{"model": "image denoising model", "horizontal_flip": false, "activation": "relu", "widths": [96, 96, 192], "attention": false, "init": "torch_default", "optimizer": "adamw", "beta1": 0.9, "beta2": 0.98, "steps": 16500, "warmup_steps": 1650}
Rows from block 5 of a small image denoising model, named by matrix and row number. Rows with one number belong to one channel. Each number is 500 + 40 x the weight over its row's rms, rounded and kept within 0 to 999. All counts start at 0. Numbers have three digits each. After the name is the row's rms in percent of the matrix's.
Before each channel's rows are labels from the 100 images, of 14848, where the channel reaches its highest value: "responds to" is what is common among them. Only what is clearly more common there than usual is listed. The data: drawn branching plants. In brackets: how many of the 100.
# convs0: first 3x3 conv (model.mid.1.convs.0.weight, 192x192x3x3, each kernel summed), inputs 0-95
# convs1: second 3x3 conv (model.mid.1.convs.1.weight, 192x192x3x3, transposed, each kernel summed), outputs 0-95

responds to: thick trunk (94); wide (83)
convs0.100 094:466484523505460492423583520528558491439546479479501476435500532560455462491450532515499515498499476464450505496500539491465517456510572499471455386495472466531475522422495468468569519497513532482526561453519526445495468470513500445495488537511521511495494522505506489498492487511480400435
convs1.100 124:558502491544502463514450514483507537509417548463381511581507400488488494527525545473501450519525555500577492486548523452503506560485471482503504523488522481510548491475488430491511469476505555500472525519492534518486490492509480486425501462500473482528498551469568484518528474409495578549

responds to: thick trunk (71); wide (36)
convs0.187 093:497570534418475446517465465491500525476468544607455504466535465459488427534422480554483492500472485470522499460540508430457501448483494535550501527488499441530543421453497437521455464495528524501529535502487547512519501538433450467530537550548553589428513522471515524541468534538513420526
convs1.187 081:462469493509504509485484449453527428540528488396479475537488474483505525518526533440482498497544426450572509497540486527472439529634502545491433499497513474528502469510528483424477504618448540546490463487547471469495488528524591493511478479442512451525430518528546536495510492461509536480

responds to: thick trunk (77); two-way forks (71); narrow (52)
convs0.113 083:432498458452496501563487498549486449515482444512550533420574522501520522456444504470485560554533531492575452523519464501515629515458520398506481496512466470484538484560448531491450525479515515479453484614504487491514514571591556476512486506531538513446533487554531472568524471435525450450
convs1.113 083:481559470533433486450527497483519458399562569504470543576535507448482495516518440442559464488492596456468467469496511450442466435537520557504522474516492516488546515456442471436526493565430472480556493500473527496476538412463457493403583499499501517488511504418500513453408530494513587596

responds to: leaning left (75)
convs0.47 101:558486488522506523538536537517530554472500482440526499502482544480524469521435510514522519492518492508476525475501519508532465516465468511501509482475479528555371527456423541424549509514539546472498506545545487517482507509493499488500573460413506478388530544596563526542553488538543531429
convs1.47 099:452483563513518509484487493477471492481426545482479451520589532535505512527599485532524482589480611514590531512503468483478518473448534504471472511442549476469519487556551451428490495544538567457425503526499561528476534519558504505502449520463514446496524520494444517412509540506472525538

responds to: wide (48); drooping (47); bare (44)
convs0.54 108:444553418473534518447459492505523531489473476529467485501499465546507491470529571508495486497509510490516524500518468473505468475499542495440525522489452538512508505463576487510492542457465506519517500516466518540470527391489530422522529495473537515512532539507557446488542511479504491493
convs1.54 148:495511517451537543507495492489503481512527506510502470454454508470535509555472467456495496526442500515480571468532450495492507439481511540510426464518444507522477483532542532452513482501540511485422485510499529531444470538453473509516446443515489494463510505492508502463441465514599531486

responds to: thick trunk (84); wide (57)
convs0.134 098:486514522502446515518573502489501510434426523517479518423494502471447484469504510452481521473479482494450538505443506510495509474505562494419507464465469493489367499402497494488530465460548504503458473430495459414432527473525553472511451509537535452541505499496460499555508493437481467462
convs1.134 180:566463483581509480519399485470536525524495492475469483574523515503518487487515522537539482469588562506533428530516524488445499551424478532547543554495435455507602474470474505471502531489453486589532503554515498449526483479508468480457535513443478543527471520525590505523464496513475513502

responds to: wide (75)
convs0.166 100:482464551497429531461474476468521506513446521493510451479569489479453431456400524510436470601484508421457489473519511454442503517458475496495535538598447508530513463509418434511501488559491526409513474523541551468467488519562443480496533484475589424493490484520537547497501499466426537522
convs1.166 077:484475440505518515525523525599503497439431491461485566508412519437497556565553521395555478477543539525530495517358505473541508498469467476499518593458494486486494489459616498448531500483487454499512491489534510548518514532415512499487518494474511525512548500493532377455488533525545526478

responds to: wide (66); bare (36)
convs0.180 096:530440466429420489469529554499539472559447499587505507549516551457558480472480558545511529446462505518552484489479474539540389548476459453456486516494500533491471559551459497468563535477518476528463556488505459523454494447491475530556476456493510503473506461486394444518526503540507464501
convs1.180 081:419543526523532497489495452463492501451479517477513491489464487514493533460491464485513394548544467560514575478541509504420572440498609517541550492482454466548528477523519486439483485454438503515459515507490536459476583584428467465431510558492470577499584496571536510484496459510531436524

responds to: wide (85)
convs0.149 099:485418493539509511457494501555514487510522465491518569492415487518502478505492486457563508493461466471495519504490455525484520473430466564460451552456427496511516531531501509488479483457522483489503475489419496534508479505507501492454492519431514493579436487500446470465511472499527523528
convs1.149 153:478559476440560449548492523497489509485513523528496498447546491496484536494550531487426492507537554506491493450475482439520532441468474522472499528531525527520518491467507536444484475471537534506476499506548526519516436505465497485566534420546508442545545482495419510515523504520542473474

responds to: thick trunk (90); two-way forks (81); narrow (45)
convs0.91 089:483518449385515490477546491536526511494462494546494525500494527478489417505555521519420534478477412539504539509534533414523531468477559467466451470460443442486480565458521552562516455462507450600436459464437468405427554494523493452459490415514498547490463478496486497506529520483516413435
convs1.91 096:504461490566527482513480435457525516506469544515495513531532491467467552472492486478605542432541563411520486531570547465457530541491492530481520531549447476525516512522489485479539526501478582526516500456480510480524461437500466465437536520482469521486465491494568499561476477552478548541

responds to: thick trunk (78); drooping (40)
convs0.119 086:464471504486609568530481515446459506470492480512501446475540520509418530475466533420438461508547504436460518488466495571467501499455505472448475499536447471552567480515458483525472522474502517458464498488533498512443489435552491493516478557512513463544494588470579429569465450525441522523
convs1.119 120:523526423488487466541474551488558540486530537461470537483422572461597461576516458490525492484475436518482478464483526512493472430565467535486465520494541482477484546512525526451513493500469468522562479502460470479530469506411525521493512450463460583545434512507519498491490602495591465519

responds to: wide (57); bare (49)
convs0.2 099:483430583529580574494430422478525532500491533503451492464406534522500457477481477486447465482460546451483482475499499491518494467471543458478467534480337446511519492509515521532520507456553535507495442486547493517553456481424494444476433546466512434541496481510488474486414453474524498566
convs1.2 096:435454570521556501548465417537507487511477377534509476481458469499498562542523581545442461505537441572526522502512483544460508504485503480543514463521574487477537516503479495438502515457530477511494508514468552570486517563535530465515489482488407470479501562552482411439507443534579498491